python train.py --model="image classifier" --color_jitter=0.2 --label_smoothing=0.2 --init="trunc_normal_002" --nesterov=true --batch_size=512
Rows from block 6 of a small image classifier, named by matrix and row number. Rows with one number belong to one channel. Each number is 500 + 50 x the weight over its row's rms, rounded and kept within 0 to 999. All counts start at 0. Numbers have three digits each.
After each channel's rows are labels from the 100 images, of 14848, where the channel reaches its highest value: "strongest on" is what is common among them. Only what is clearly more common there than usual is listed. The data: small renderings of single solids in any pose.
# convs0: first 3x3 conv, stride 2 (model.blocks.6.convs.0.weight, 256x128x3x3, each kernel summed), inputs 0-127
# convs1: second 3x3 conv (model.blocks.6.convs.1.weight, 256x256x3x3, transposed, each kernel summed), outputs 0-127

convs0.239:505452511553500448511497415475523516512482549536555523543574541438576550451498431462510526489440578535468665500422416442489566510554488509540421591626490488477560474514501438524485452568445447500456623494543422495431505455456460513540467494507485411461443445504447515445486456570570532518496473479419520504465540476470480402402520546476566471508560522546483445526546560477436478599545
convs1.239:441486563560471452533510496490567451500508471436487403516455455527504517425502496440459524515466513489433527432448477469484513412486505381480447433526477533477472558472457445426527421482482478511545508513447524465465342382504541431473455456438496522460513489470559438499409494530380573562409458479465408455476469535431540502512456484503488544543463484456468497516492481483475553424465
strongest on: bowl; chain link; spring

convs0.200:469380512423586534482457469424502510481582495544525584419429383473529513558496549511452462465438447471454450574490503557492426500518540438534491537457515421521523506537498445552438473566482430522505485488519559586487467484569495581575514530376447495568487376442477597407461468514397472473460445467512555494463429508466479495469446536452476530475538448471594448454517545527466496486567
convs1.200:477419461490625480518510468572546552546443492499536480466485514524453521487530491540426507515491542503461493450546487530470548507492499423446406535447471546492492455537476478400528370515528552565611513470432510572442392364501537495505479559472468566474585484529562506475496430535506490518441434522474481488475529553498484576525419451503530489589566427489498439493425478459497430445519
strongest on: star block

convs0.203:566519461505431606432476442479555457398424442485418535519420462509522462427528517565444523447488457505494489448498571537482479509528429453525527491465479524454558451512488494427439407507386486489436484550523505545445495471521538494586554444573564589532499419543441515446442402532416489416491487514496442498544509505492370593453471468531457570510470531428516577533516543418545522573527
convs1.203:488434492543465482448470511486449493450501550536573376483543501416418476498469514531517464487491611529543475533497560468530492501448515574526505354401510513468581488571548566585439508571542569560465483561497480491480451462549457588590418443476501479606527560481468588475431511500524491536599516405486449507420488387462556478465515516526411525427519512554479418539489474479496470587497
strongest on: cube

convs0.96:607559498452556468500577483453495511497452525494448544531459533489425530539488583524488453518412519491556518485520416562514522534491496501412475490409438523485700550470435490416498553612466432484483412464568473579496486529564451497493455519505496462500458529449589509432523485533505496456448447449497478561502496492513459441546444548419482505426450468534464428494522571411428500570394
convs1.96:568580490317377522512435519489509430510383407501508434435503489397534532456496470451460498512472461473523576397519474484539499496533518448461509633480478432641502423449455529473514583492498467414465493510484444493494553484457460455402500472391485561477475476494458468483511489433471405453422470554469495510454505570450537540452482382499514495576458457494503475490427481521512449398474
strongest on: spring

convs0.215:538513555484478519594440543431582503452539581521524482476474487407535389498517400548488548513540515543475471554531410512526634448515510437505536518479522506533467457436475556426581399565461491498522422551433503491471473495509533505483448598529475526475521476440522497411451531588483438516544520429561506443499587474457457438565502439528446500456440449494464562495373477516579448540402
convs1.215:540492479497452524452403453504419584522519550397493502495525633496429487492511502537512483516515499493438516535503498489497493543474432550518521349528521488425534432591458470606492546464511562429518482533482518517531567465467506506492474480430489405482523497495469458459469414442456443451556477384437472510602424473479542522462477370522428513459489480476452512476522504527505558505472
strongest on: cube

convs0.78:407510634411460531502497572518553505526515516417452519558435485518419452513520494447379448567439415500532550423443550526499513485473503592488484598537478499479468460473454510455467518438522469481481474495517476513508471509482482505362458450560525502529437516372430476455482455472464432472469592535485501552434516526468599507519598405484477501610391539552444472466487506526432506496485
convs1.78:493499515509505451559499505579463449571635552482453508490529564511496514506533479492429542575645521514476489533479532500472435499574486430492553506585490482449546498521503562546406559516557436490491462462472493558508491515517421426576455488547472460540491472484511485542475563600539410471585563512466561595398494559480394517568442475412537474594575491543466512529442463503417475573363
strongest on: cube

convs0.219:533417450484492475515455477514493548459525528461494493434567396577541411468537510416530528556474463561524448495487580530506472516449594396462493545403458426491571442523496442588494516493488467522439430509542529517543569591525480492588410561504469485523473419433462485429443442567424452468438454412478468580590449507453515544446505533418529558454533439426481452553552563464502478473471
convs1.219:477515519432468552491539456490545441617370456549520407576463552440510472542483515490566495572491518471521456500611505530494472518481504532474495569381495496405530570505429552507427506488478583500506568466484467515555620518500525600473486444468539593506507475462556498487590458576529431513489519382535531497500518567513526649469566473509581498472387443499434423506523599593512520541533
strongest on: bowl

convs0.37:541543442398512474436482463573530419426487523485435522462488439467675545502429501525521486528554515461537446441601418464432502530475525604382536493397440544517402506483505525442512423513456481533532470539421486437558518533519475493480579522488444479449528494481503494438455534527498436474475423491444465502602496483558506486435427487452448416588493429509436469515537460480503557468448
convs1.37:485457476511558501482566484432451517523505533452484585483536490573458433501515528551452481502549560507447459496499572551563415504560571511539410479577422516519483388481541591539425552519513530411529462523443558552495607544519523569471441482500507429508506559471556504487514483261513494521522537552468423455565429484451372466515434437446449524540532569508462537440486551489581560548517
strongest on: wedge

convs0.72:519547502493376527481497498517414583468515542379408535496465374558545509470411514436417434503471462523401511504490565504465449510458458501530425494576480499475430523538464429521503590467459580468438503530517541512463563520499428502563453445519541507427509544498496449498426368490496546475530498465563516499478464492507451456497559303503509539509527496504495501488565460486450590469550
convs1.72:471486467517435554475510462548552485561466474607480442377396518468519525570467559528482515488488550482512522473519536441482505481571600415389497545490467565494512458565491594453499442467500468461496587486480427591505483441489528588508544462424457540574465519548533516518539408399498524561515476510500477514465528508423450557524511511556422526490445432514502438498489526373387532445504
strongest on: sphere

convs0.252:481564551521460530510510486562463479573478580484446480551541465541474552512538446503500422457515464485485472463351556575445464588469508528430483515423476567393492499506498549527468577466510543563439519475497403517511554498441401489525454470345545513488571558441498440511540467470474541472484504546365495542430481575526522508463492485495621494488508514498556453545586506403435480581532
convs1.252:553512417510507483545452506479460510516575535468451552535492517388478540556440462463483471472494505435483495404514428495511513593528401545583520475456515455495470509522473498366400491436504490467611515538472493461445527441496543484442500567409541528481502516467559539560463460365469501527527478522517477512477540470553511472519404446427469474546531548425467471531495497489536493452485
strongest on: cone

convs0.20:545453542444615445457482372479471470538505448445465601406546434543509578514543548465485409442471457494569460527477443470485455406502507543494456421519466441487491509492435569505460483483539515513425541529411511554559480591473487424446511501544583541494477463517504556459521512479578573437572485541471412552502457517464571516547591454451464543486495504381499550488453552540517597421473
convs1.20:498471497472529531525497491537524494505512503451551582470586478482473457490513498482433478410557506512446462400505517530464515462484448465445541631635463584505398441499592433423532448422467421535545472427476594509496521520503492449404448514480472519526476462439410533469560558339454543517479481669486482447491559486460431490541478497499560518583601475597485534485469526525532457494531
strongest on: cone

convs0.119:518488520517517511446428579486478513582514481513547515466518522474445559559503435522530479459484542486448468498423546541570442451432568466588565465393479485412482531502479481595424574439473513527415446500488495561479464528572454527448458477402540517455465487448569560444511487442518454497507492566511534573518468428464645509463435475498491448503525489430405422548497470408614565494607
convs1.119:541507516361478473512537522457489518545552551426507506543520508419492546485504457468473484541460530495482419379460564520533432531440428505493501487446483501528534469528511473442463591467548458440544587481490429465460532418464488441502506516460523614449552531519519505521419518501475553392449457511444483469505450486466473490534548338461545488507510405429368510484468536507541485379489
strongest on: star block

convs0.27:414413555487505540500486432572579389565468573334475466525455482458508505438569522504423516524565519521458485488492432542529409477480466543508430414520588468477543543512512444519516459406458557486460473503485479501564475510517474455497534430518535485525534450448585519488535473419454511439420470510510366558478508424587490494462485438537502570457510483452464426443496541370513514556505
convs1.27:465404452469521451543517473535597494486414495515472516454463493377479548442472461549506525492483492446492565440467501417526459544489511543508480532446463564484608565455414507486497526458484533558459474555437501494525382495486468531481370489534492624446518600502667501432455496483538618503461497523472454486467471456452538485411486484420533477477395479435515560470442453478476470467522
strongest on: wedge

convs0.76:556463481464553600472473461498510457523509547395556566528485448515519487523493505513464532519485455546442471484420470523514513453433457434495465382461511510399472449484464454417541431584439530618491468565485505411551484468462545469523450511405460440505580495484501515538508489452431485505423484433475519672586447449475461503533498423551540518524438472526536487502393562468375529461491
convs1.76:527401512558517494487482419410451459551540473456473493506447539468513607501498485498496457541455405495469479462506457465449496494424481547442438534488508474485522482523563476518608447489501479649441459492463552484456421476411461392534478505497498543458474530539469462488450477544543453409443436432498478500544517555438605442459494535501445501481483429526528520524527444482467495522560
strongest on: tube; cylinder

convs0.195:467498548451488513551519548506467467411415474414498541469490459567530569504447475542539493498465466585493444559464569541529482516544598498436487503508510473505463395533408446530483474507425580387446459427403505516500495488432423504573467520514463446523533470590491578388450508620453554494536459550452447490454516518598476481426523447407492523485418635494532528553515498491530502534482
convs1.195:524557486471632526501467523495516520561461489473515513548502565472567495551514572497543522543515450504408521382477503524487534489466495545518434549516452480392506586439528520419532477480481461538523599483529506456493465469498455556451518520406525487525482467449475451507458521472521501489442489449514465515542534474466444489508533435341487528423522467525426511563453579490478552426505
strongest on: sphere

convs0.115:482565498439423459560515528571427549514559332512533555395486430563447515514489448522495497412523494522509451465478425498450510548498498522475619540442444460447512465501549513439487526590467466540518468449472547375418533575476471481535538435459555518473470424467436486494628486535405469491512501482431578553479437498460522488503462493488405469520434498464502458426486426456519552424476
convs1.115:484560422408603511536560455512525519526500497511500501558489507489485544377536435623486507476494538486513499472531505428472453601483475472515520467544503531424515613568581528486434482522456475525510524461514473508510451394481480513533451536497548531504484567443498485535517441582445454461463583505540441452526393475484504548591544444497607506445413454461490496455491440480550447385477
strongest on: twisted bar

convs0.0:495472547444451476631499461384528435496502575493504432425499392461570416475488490450507442596515541471451488492534409466485628501485474417510547526522537545503436461505511549512441454491449571474488563540397519456531508519586495420521583535486447479495527452423488532444494542536469475475459496423469452426457513501612465511544455517549475531509569481468507439550366448526539516453430
convs1.0:535518487481487552440440437452458546524486472470494516458486720440479505518514512434481478509539543505500506463546395461426509562568414554449444540463505546422560449536487543451476525494466459525542435537474526469498695479470524509481459485460455549498566519458459440504538446491481492535481471519485541489628492480486465517524402464505475490471640482489498558514426478553573528495506
strongest on: disc; cone

convs0.98:469484461395454505495418500442481451452478522423488506424511423480482509471465436509422505496548435555574496500497407483506510559424482379430495528491450487518504493536540541472472462550471555562589460493498527443558485433488511509441468506497520524445542509432547492558568515443407632429448457421529538520451435428574485460537473470531466405433583450445366547530426530521497460453429
convs1.98:504487488597435506489549519471491440466556549537519520434482584671528477437419543524531545477478526526522478526524499472588440481496470539571481454448485474483474395472621516556461601508444559559360464509527514436484434553446541509545490490542452352547503506512504520462514482508481489466537525440520405483498520448442510497510485560528451532443440496534459488433545501518483538532543
strongest on: tube

convs0.223:471484456462511453461526359398478489451526524559455599513555445523542561514524465427527448491462467467532487458490490465432546342507468518429494450487496580455415461447484553542519454488511495511557464509460440534500473553463439541596578411528521451528500485380558471541618454497535580468496537457410417503556550473511435471529471480480555514536431481505473494483561499487484576417410
convs1.223:462478484518535458519531517579476514478517429504529582511570311422490565526468478464452481447566468458459438456413643467539571450453523502490536498479523466451529504502608616482435431551465522439525429488451458454517572399478514464463455468456507517513580527497545471525523494641528494477483573532592467460527650519550444563431464530504486551463583496534482484479523534401497509554431
strongest on: cone

convs0.49:467468520467496511431524490398431510469478440445469433546507466484493469535504442503540477499467528503459504528544391507549451407534473577426446509483427529456460471509500549461403479492489417414395527555425477480464487479504507485381522501402457568395574536499533579485502442422468520453594421459473549520554496568537512522419430469542500372564575459488581507520583529531518475534473
convs1.49:431511534451543524501553443472429464536415453523437590501569483519550520590549515386519577515364478471461504536471521544529483519523512474505440481471422406426533443423535503506457494440464493424467493491503449444455532456518591524438575439502532547500511536501522546475562403366549461489506516412422420530505506568539431477413557388547395526537472442508459523536489537459409456526510
strongest on: sphere

convs0.5:417543454465533571507451430454579547480526538521549493511546448512550503427553554485513507404452464449453541479457494502506474511489510500406453480488471491460574552563423483448525537497447465566500492492469358522404472601452422476481535521415495397526573398485546445535472607570547496518571526475525448525493520585523422447418501605560470490446491408459404510539539500483532529495492
convs1.5:498523563528458586479482481517505464504552591512496489506388558519532350447468482583541423539523465532482563508523416507400439517483500449481575529495492419540517467485366491494612559524470520501545561512577527508504478478507530411470487570512431535437531506460484445487457424463578476466463536490565541461458533492454489442503549567509489457455444516449630498513464432427479573406465
strongest on: cylinder

convs0.236:465486513454524512596480508485568445505544454540490494458552455486489398525553542528511559457479434536504464525506465568447484445480567495526610519514515526574440491501610501474505387462476569557384435527514550441509496597548534510500522514497481465522469394438440507439407481495375525493481483477518472520545415524515433612515471513472512532525498444546619492465455597373491511556431
convs1.236:504463498385528518461545487486509561429434465487468505712476478368564494542538487528482460486576431510482464530502575540525438534563535442507563461454590496451583583463409521542539462516432569441483398479471471529561567452531466443534535473526482512500543518476425523450483478623554428478515513507500440485507594587551539472464513480498528426441409511512491555499510532538474542561442
strongest on: twisted bar

convs0.87:584498500483500458553531439475558508569381528388470564551572441478543448450500486392546471421472488490432471484454506517510395529518487543401463430533467486546507398513425621450477537459498482535465485500427486528487627493449478392499490527456550495433532563489452406468489399464531522463547493515550467503521455564484514502381471489477488432517503503460465497565553437556470420492472
convs1.87:501589545455473544507535495504513430598477525474462435601441469487514507399440441599426522419477449454558529441538467495558479515518511400405540487499425522471532591506414476429539519537431494444492470556532387563529536499490503548424518478489542554481579530537596560600448333523461519528507505570593443481444533404464563568537465509449566500536443457454513569545474482509453453512517
strongest on: sphere

convs0.111:454599539554448422505520487420474494477455423595528521506442617544484531561457612466542459447470495479464574519405481569543579470475472451556439518390465500467528512465466503432494464512533522415498550470387454435520498606606503536550513458519552481515530544538460446431404501527465472496503563559462469467439521535448544428510564462499510563450487481517595509484505435497505512582413
convs1.111:505442467553531508546515510427417493516524437515516560599493421493474519494425568431574496542397438502494542525444569529561500440442484488519481461517529448506540448417471514508471496569496492409517411457484465434445517547520486530506440457549474484494504485407488513498536563470512465429603553459580482547365484490567483461466457485420409432491505512530427492505534558550506537522564
strongest on: spring

convs0.132:529480480493606524473562398467485456513450550510482489545435443409522525535510546463497544524445590442506505508491446424474499459414398467441574510473470533479629448497449414518475430582445521471508569495514471524509511486503457498526446474521542528415464571506482537535490412568534515435476490446528526574552421480430415600498432459377466566473445451485489530437439458491455489472382
convs1.132:477496550408550546522443524473486516484520521406488475422501465483422501508510453483516470446526363487502429488504518446408466431401442426553533614586463450541464481493493491490501407500473391429463503411484507468515523501501463477354478470480463475457483445446465440469418508458444457530478428479397530448549491508504485485442463445387496513590450495492552497502416508486538467425462
strongest on: spring

convs0.17:495474570522515490508567486433632621525540459381460586486522531411434378491429489540497482608543479440470488603461491467522496556417424488483491491532502523474491493502495529492478536508509497499484406564507524555458488586593520461512543462437545410423466507500489487545430476484516510430493493513481425486404459499539466539628496510480570547505444512405492454521504531440529427408494
convs1.17:477506514589443494450539442438531566478471472423503465447469433518522540486566516569551469504379604483459522466425466541558491504563569430466529543459520522519476494453601444488477456452491450464494456516509451495495493408544516399543502468540403515404500615534431526520490515462398544497471475464546473460479477456452491440534381486502485397472420606474546437544515452428509456421543
strongest on: cylinder

convs0.106:401440456401518451526439508501569475578495539501482487490482488445533529407498542510500461513511492484417496497560444592518552444478481459530445623639509406536613462490515507498518529542597468543493464472538529513549526527409410460541470614500482493414492609447474400491477474478460543492515512520486403535517503540516433527485442470533445507556475485482489432547499533376444425538522
convs1.106:441597491533510554518499517476440467470593401511507384534493383594503515489516486474536505462463519400522519511510472472479500445403540459445453658545505440565496542467592458501452381531467441419491497469543453482510474428483486477435549543559459432522453465602444523542516501652489448458507474494479489510450551497592623537478541491530543528489580589489529372472519532507486554461466
strongest on: bowl; tube

convs0.21:508506514419503517485482522453547478446497375524480513393466451583512519468501464485505535441438362473516592494434538525454532520427425459526517527548522454469514437545465531653492469449483475466578539536520456406475379432497502439419438489527496423507540476482543542579544532510469512527492469512443469485476549468500510551544542474525488466401597545446486480507464456520531428663503
convs1.21:544541445412477480471458463461497494507452438560537419442492424469457513468555487414463532467572583510480444464449491531399590475404501397427471478539463480475450493517476492365516461488479392453481520497486419467508460459454471460405475532490516533538528434489408477501467515459503603532437463513478553516456435532569472531516485573416481448524498436509499513486523476462498440471546
strongest on: dodecahedron; plain

convs0.222:443453586580474497373464507418452504489448484476554408427521483584482565496496473582516447554469424519484498586568486521501442454463438593477558458535510477407525450466503457506573499493481510470437574515489509424478522425446508493556417508551507417455522589487422510473494487400521461469363481440508471541486530500466405514422571457569481419448573506457523555475428511508510469463488
convs1.222:525480481449555423466437477544449574434528387527533519499548436548404577557518426417501565506551474534516542405488398559485526512423513605468532478623514540543472515576519526529471441437418450503522573466498569510470547469459508500451532518399454530497444459532477598518498470561491565501471545548572486589608508531459563486458476510564541429454631482493535471496553482558434480444482
strongest on: dodecahedron

convs0.184:442538416453503582535520465489471488433512433580519513465438382466512538570486517497496406527526502548553536514451506508455582481542549541548583491529448492517488554451444505465549465478470414443412504457507433400463499426525474463460446534516580337463528462482408402478546536478537598490411466513538494555510494626505475478555512493505467555501464427504440569490442453455494570474456
convs1.184:525525504414407467521512495480532483395530405428500498628571373542506481461503466575471499513448496468467485397468452551475477530431504504506519506408517407493457561485517500568527441525437538453498469519496535431548539398457540525484522581472475403420500395544449418555576471469460469498461562514560564435560474461498587464501460456493595507496470502532449487526499509493468494481550
strongest on: wedge

convs0.128:405583508465502543508451460477531542524446484492418530434498555509567549504489409469467492473567466548551501442465447496478561401532402511473509511486488503429494521444479495472448509461523486434570467563510478490620479482463499532477504436403497528443549471464559544486552525425508510492389462403474460504473488447436351603533505601530493425470487517478418461568453406528500421599530
convs1.128:476452484533632526480539496447516495526469445501521406534487497447508480437492537488415545505685507501487480518481507451508485468424591592555449440468507539424472518444674503414426492529473540555472443514504363503566440527531579618522544463541522455533513525505528545584472461518530504550453514471602469505528481507512440556485456422551466437510429518553450466568547546501466534496540
strongest on: cube

convs0.253:469468523416477471505475515435522472423474498466530526440595442424498520512459454531445482550510353499392513516505448594527516501479606513459572488467501499553469515534491516504478458466428618446499504481514521454534605569566508454478542504466499510540468512527448455462434531482423597493470497555452495454526438517525517467455603433418468506487523419454440441558354559511416541411469
convs1.253:460540502563562558422518510539533541599549571517532405515478577436583508536503521478534536547542508564508543479460461498527461456585472543485488440490430589360541489472457533527348480482466481550452490539449536551551478510510512537623502532483521515485558493512516550498485482719538471517499526424498468488519512526414540493548372462483472548440394555528511523524506588487488562473432
strongest on: disc

convs0.241:546514470452439428469508448408573542431486468540582417470458506499410419542576524501553514441499472399515438480393515482491448427451467436574515473424529536447516459505414560508445489522502502526480489550446458519429439506412468475447495495534546486508549524543502442471522430535460530465523502520418515550492529545420651556521560462452462589400501537488453439495497540502623548436513
convs1.241:513447492501562464435502457497449518497589460432554477549522527583459553453491496452508500516493486486427561584538474513501491499435454588539516523476503482489408543463432435477512490450491509534533617473524521515569501557460525533419443468502480411412464461485614534505433542552477597507412438460529464508575477557506590582397422476511465510565457523479412444507574485521525535501432
strongest on: star block

convs0.61:445435550400462530531492481456440544472508528486514552528563390502527541497510498447464467549487495491481501513541530555471558465439515589457566522515521483457431521494490520503466501568514553540511455542451486474544569498487465471574493573457467440473454467437442495379474436572475414462469536467556528424399485524530422512434550438430454564492463392588504484545450576542501434438314
convs1.61:512477481473503415477515485437419500512481491526470549441521568375555564535570521433485525487534496492505492482453516516557459467552484534465501464622546464384511430489459467501401416536562470428440470556477464537512608503482486481465490327522515512463497543536444494537539475499525382511512534580562524499509449487492395532553486488486504468433548521558480507524444549516520477584544
strongest on: disc

convs0.242:483504482501459540513521536448475497448484617574447516477526455482467420515568468449435511528479422494501483572496451549471560486443391429534559475523502489492424540485452492527522433492474568472563518555545449553506506544503524498466452504480479389423528477585515529453470481528447550398501561469553534556505474515464482581547379529478447475460531400522586563536506448547471710537452
convs1.242:493474510461531483530446423505478529534495463505501577658571430519429458520471491454609482495466527468505444511517552490457559605438487573489510504542553476592515583443458468425530543497426544505535501477507462510502574392398475599420464607482504506539482517503553505451511499489488517501514464524582516565501432410541689565463589607494516453510447517423523525475515493490470515479509
strongest on: twisted bar; egg

convs0.214:444490585505522448531538514471554535485548438541607503535561539531493492423512383437408540504544445468474507491549467517453607528510437540463462487484495485486493444533457443523525563602436424447622450447436484470499532406506388578523526552436486385528461591530527469405454484522476446516516538436446504505468509515463469491430530452467510528461533536546422483594565501526532442429441
convs1.214:470441512577496452468483487483492437452482589504474706415393520562485446527502456468451498423504398474434495482451505550470479436516515447465461467508492521505477368531448444570536527473482537482485521468513597465508491557433486448600416495510437471490463457411437482482538482517511462396493456497440544478548511491452449438428493532498380502466466546523477498502510481454479497504454
strongest on: disc

convs0.77:487465454567501516455450435573470531509464436492537596464568484638552550473521466497465511489481543498481442468486565490525495527461448575465470469493450531440533462538496580401506545546545427548416546448598484527492499497414577578471516570389490482520417524450462546520449441406531478464444524442419476558484519548488498492475448484472522535482395521477505498466484419394392504461381
convs1.77:516452454557459458484477524522458532441433508421505526402623485416332463440447458439465491388503495440494475451463478446479562503507498565563505432509545509461445424573543493444508442492448525440446493487509595507507426589540494467494510501419461496509527483492454504490532505560520496492566476552507424498517578474432484488477454607491587455492568469454478520483464484498492433545444
strongest on: cone

convs0.235:516448581543563494560423528454482523587531516523576555447479481471506509398459514489464466526554450536450409513517436510533641458417499487542521516540567505466513475540512495471513473592465466438442597455469501471482499578447507478459588495428496578519547438516527482444434434481436409541422483416456496527425517525473479406499621510428533498529505511542546500518387478467524494396417
convs1.235:474530534589536497422441467420426496465492496552490524417471550432520515459443490430378488458468520542384491461446454423469512457496435489402433451461479470387532427534457553403380434469485439476440490476516528513507447448483467463575410462439482499567445453498467430471478482626451527513414452551431470516481516481500405527524403514510479435439488444542442447495490497484464459497465
strongest on: disc

convs0.123:420504523483535442542465526500541538593527545480398520502432404505568485511483501491480574532582428473437444525507536475486504438424499548525520621635533472483618540478457513539510559496492565459504464473480530488480528492453531471479448555510477516498463499399479467532515446487509705482545497510438520503534514537506476528516345550470411514509462438479557517509478430464498577559425
convs1.123:441489488533502502600475568486481470412633445499506486683455457502483486548502518525497478485452483520555467452486470464482498566414511498522461373524454487414491667469586385564408467521525520518518459489516558491494405520476471444511473574479437500527467527539479501490528417721529461496508500474438509499453472497582676546518554503533522515461437508527466433467490453495512507496505
strongest on: bowl

convs0.45:480584468429543523468499486440439530511498611505552584465417486448458467374530436385467423601403527477521573495422465522507446527485448538476446540489457474522469446451450546503509459440498546411518449458449498494489430516343522495442471505498543617421506554445497477439547542504504440498507492505468473498463522419501513568461490526429476466543510503565572466458577507407554519544485
convs1.45:491429500523444478545488458552532405418501505469423437544485420501508500471471462472553495520438381518524537513487526487498535557493563506479536426460450416515467539500432548494610488437509512490493512463405547524506420492429401517489444555548418459473410369415517476496568591391495524485431519516441541565455511641506521420397421511511523474517433500445563478473473474508440479488568
strongest on: wedge

convs0.140:594497495492432510520553526494486603509579489482452465549537422387540458445454490477472560485514434498524500483502491511467448485509470469598512510568594511621569458490537555468511479581497454490539513523463483495443505515459434485544480481469549512470451470574475529417528488460558483474552473463511486472453495548433424563421302534584391574509412549485508538512556446486417501443428
convs1.140:525516510476533491477511492462532455628564423510500284561503277418536533508515560460440489507441559469585513481510483452498503495423549451400553539577497528632454642508491532452552449497558496416516479505487435545497403557506481547525512430533499512497524542551448488460513543607477517472513548502514480472459463586529567459477528452526536528517483483593435526539513496523503465514531
strongest on: bowl

convs0.217:547526470451493434518529532440603557537429476531466508464492484413481428518489456491431529476564432429524635417428489474485465474429485508512557458542481492521463543440489509571457393499449440461591587590508475508526520468575424441419460488558455574515440501472510471534395427511366457483528481424539508504543467580495477486491539491489495419491567469432480566496416491581512471452485
convs1.217:477465498488573451435503456574577610518463450442529484381547547415425511549485422509545529428472623444493453378455425540497497496498443584650476482526460483458445502511469527337464498488478493477504499549524450515498480505479454491491531627408520546412499501483511503444477440552492549565412466497490523537615510518470517546506442485439524535538485468436502521475469550507453460436455
strongest on: dodecahedron

convs0.34:477467507468523546450479558482509500496521433413464502521542413480504441426506454491449470551497404506497587465419456530456453603514466495410541535443480586434514472463479511475521369482469400524485403494563549403406510497491495458445423526505534522466447516521483462529467513548463645413467435515486503517592511453442526479451531538613412504502519522571496475526548540585461484550580
convs1.34:450583573617492443447401491536466466622586552490490472526547540600470494540471443498612510496382553478510459520544525483482571497464451544521514498438551429488520461435487463551409635492555474493498554498538499457416460514538541550537522542545489415558505479440660495468442516577477586452467486435505495537460467523453567483538635568495454487532515513512425475524487451478482475472408
strongest on: tube

convs0.237:458493478482448440482469498423520490509467356508507556451532411494540475491424537617515554447660496501539461461444492466518521557482460523432546558551486507450534493551587394508511501486422434476463457510476512369424502458614447484536587455577436450478478499453481526480405443538466512494589475442485527516524422517532500544465476597524480501505438577487466481469507543495556565492450
convs1.237:535533540447468514515509545567557580441470541514416503548552494400473388454513493589580492533542480432499490587481529441520439501548549545485513460514488481499551544521352519543535559527448401427536531536452504488554585438531389529408489509455485570546489529490507508482592504551527544465537527478507473433517501559468509492360473613493561524481436543463514545487457465438498458533429
strongest on: twisted bar

convs0.206:468541578477434476541510513441529510472544560638480523510476506446424409441543487422545571523454457467451566464506506542438581550523532473436564529453505527571492541545492520498422574456470551526512534528400482412486517452441540487474517481515576576501620449445476499447429465471494466424490469528433360511443536464473418530521531490544461531500478478423523459460361470519540418447499
convs1.206:487430474461403477536504553440495455412503506494494517488518527370466424519475486420466491431558395509466453586522506525471415511544413664553432408529518473467527498537467460634485418475490429520459399444506503474482501556564544499501430465469460591487415388489308506482545472426555463468528471450477563526654442455506504526449403508443446471468523502461494516454494450508487469504499
strongest on: hexagonal prism

convs0.148:611496428448495526436514513482499437459440531410467454481547446488501503521515583523451457501536518468623542447475452517399427520423521515443517520498404479493445541418492413515532423584449451465548433521525448556466453508503476470491460516453548456460442562515533411510495482478480566401510440434520573542478526464515516475429519426618494535521456471492386532446484569516404532526606
convs1.148:446474525528551467481499512495485502428493533549506497484478466585499492545496532461460467395487522544461441517479535462483529551524497538522468457441595492494524459529552464535272539462515522525510456504487454468481459555511508581505451500496500415535444516544538539476476542552439527514521483445502474485544471461471556447520538454546329519501481501487431477517559459513505470465487
strongest on: hexagonal prism